A small image VAE, trained from scratch.
Training: adamw at rate 0.00087, 25400 steps, batches of 128.
Data: trained on short English words printed on busy colour backdrops, 71.9 epochs.
Rows from block 0 of the decoder of a small image VAE, named by matrix and row number. Rows with one number belong to one channel. Each number is 128 + 32 x the weight over its row's rms, rounded and kept within 0 to 255. All counts start at 0. Numbers have three digits each.
After each channel's rows are labels from the 100 images, of 14976, where the channel reaches its highest value: "strongest on" is what is common among them. Only what is clearly more common there than usual is listed. The data: short English words printed on busy colour backdrops. In brackets: how many of the 100.
# convs1: 3x3 conv (decoder.mid.0.convs.1.weight, 32x32x3x3, each kernel summed), inputs 0-31
# convs2: expand pointwise conv (decoder.mid.0.convs.2.weight, 64x32x1x1, transposed), outputs 0-63

convs1.28:171121178128097140137135138144123117125132170142128127141133159094255126141089185123136128104148
convs2.28:128132128057120252120128109136124134128128127125150128139114131128127128074128128195141128128223183128136130139128125128140097184000118129120128128128155119150128129128135128121128128128128152
strongest on: grey ink (41)

convs1.15:076131134125129132133125117123133161127130146125020132071034131130135122139130133193129129126113
convs2.15:129124127126115095126139071144135075128096113128109128137105141134137129142135081126094148124122111127162147128128116129136145130134000148129128128127131128129104128129129129104108128127123129
strongest on: bold (81); white ink (76)

convs1.29:169119126118138117124112124098143064136116103108071079116064146115121121165121081127124207130188
convs2.29:128125099130145087154128101118148068150128123188036128170122141132132212134128106112150128128145152125109127132119119128127136129220221136150128115128136128140043128143118131085113128127079180
strongest on: white ink (30)

convs1.24:162123103057136123130146116108114134157091126117188096147099070130121154089103105124126139159222
convs2.24:137130132142175171238124128129188131147133137128090147127075128131148129129139097121136155135118151128128126132130127142128131146151255130147122129136136128139115124134116128153120128129127186
strongest on: bold (76); red ink (40); brown ink (34)

convs1.26:133121144135103135135134129117123114021255127122135128130130152151136124150126153120130128112131
convs2.26:128081137162130195077159128105127131129128160125128128114231119128128128106082128124130128125170140128149174137128125128086128128000100214081128128129149128117128147126173128170128128128128154
strongest on: grey ink (30); orange ink (27)

convs1.14:126130141129130121126111128121146105126125119121094043127052130125127100145126123246127172132122
convs2.14:129115128127118108111134107146128000128124112131115128134119139133132128139130083124158139121124114128128143128126118128131138137131000142127128128128126128126118128128128128109118136128128129
strongest on: bold (78); white ink (73)

convs1.30:083124101112133127131126118108150065138162114183123135156205146147055119092076104127116135143079
convs2.30:127123113136164118170096128036127135128128128209125126147125129144080129128163128102090128139101132130129109129128131128136130128135255155124128128128135128127091130127128126115128114110128157
strongest on: blue ink (38); purple ink (29)

convs1.2:139063132175082136135132163139128089122136237143129127138128165136167128137165098128129125099178
convs2.2:129128073194125166162122128125122118125131195144126177132090132135128131118128126215128117128185147128151134154153134136114049164016127128128127128079159114128128128122163128150128129128128214
strongest on: grey ink (29)

convs1.22:089138128122136126128127120126120209114125128102136127117158126127125121095112118116126165131000
convs2.22:128128127128128118142104119135134185121121126128109128128126129134132129145143115130000136138116128128128127117128142128142135128116128134128128128128126128128128147128127128129124128131135118
strongest on: blue ink (47)

convs1.6:148134169145101137132137134166118116105154144213137141167228181103153166151119119135146119124101
convs2.6:127167144078130128083143193124109156128128138126137104084117121133128127100069149128203121127098132128128129126127076127075128127071255134124130092141138147110128134128097128128130121128129130
strongest on: yellow ink (31); orange ink (25)

convs1.17:106123146127140126129127117119151112124120137122214127132217104125117117023080110121118151132124
convs2.17:128133128131139144148105154119128163128128124129114129127141128129128129128137131128034128147120135134118105126128148122134128128128255119126125125128123127134134132128122122154132128128134126
strongest on: bold (79); black ink (78)

convs1.12:094124129127127138132129128126126140129128142129000131129091120129131133129128134238128124126098
convs2.12:128116127128116094120141074144133088128106121127123128128108137140130136147129098123072145125124124128157153130126116128131136132128000151128131132128130128121110128128128128094110129128127131
strongest on: bold (84); white ink (79)

convs1.18:155139136134064124123124126124142137130092115146149124116143196114115116255127128087129142097149
convs2.18:128149129129109115094131142121120128128129144123155128096123115119124114110103140139255120108139122128141141124128103128110121128121115123121128128128134128125128112134127128105128128128128128
strongest on: orange ink (27)

convs1.25:186133172120104127128132136141144130152064163232152130145178186135135156150112139131141136124157
convs2.25:127149111124155128211130130124128125128129134128192128133024128126128128098102114128222110127126150128127098126128149128124065160127229012127128129128121128124128132128128128102128128128128131
strongest on: grey ink (27)

convs1.11:147128153113124123123127141078164131130124126144170149149240114141100181068093117160128119128082
convs2.11:128119138129147140166105155091110128128128134129129125129175118112128128128128129204128070128138128129120128128128151128127115128101255098072104128130124153128136144106140127209139128171143110
strongest on: bold (91); black ink (83)

convs1.16:125129117117139125126121128121180103139126120106124082126169214127118077164128137019120160128128
convs2.16:129087128135128128128119123132142054128128135195099128128122123128126126128128000128000133128124128127127128071128142128128144128128184134125128125127107128124128131143110129137127127128128128
strongest on: blue ink (45); purple ink (29)

convs1.7:201135184144120128132122123134165108117157164161186119127194129158099160078092112190137116121135
convs2.7:128152145102157177121125156126116128144128128144117124130131126126128128116116131131204126128148167128097098128129092128128130130129255133135128126148129128120128127121128128183128128125128153
strongest on: brown ink (30)

convs1.4:167116187128106142137137122112124120133139135131130115144130173251071119158108175120130127109163
convs2.4:102116128128114111121138189097115111128128128129168128117128128085113126126126174128255075122171118128128128117128128128123105128129110129126128128128136128108128132130128128127128128128128126
strongest on: grey ink (26)

convs1.19:124122132129128133131131126129092254122128130126221162140155087129128130082120128101129118128128
convs2.19:128136129137136139159117138116133255128131134104133130128140128129129128128130155131024130143123131132128115126128147128128121127128255117127128128128128127132130131128128123150129128129130128
strongest on: brown ink (42)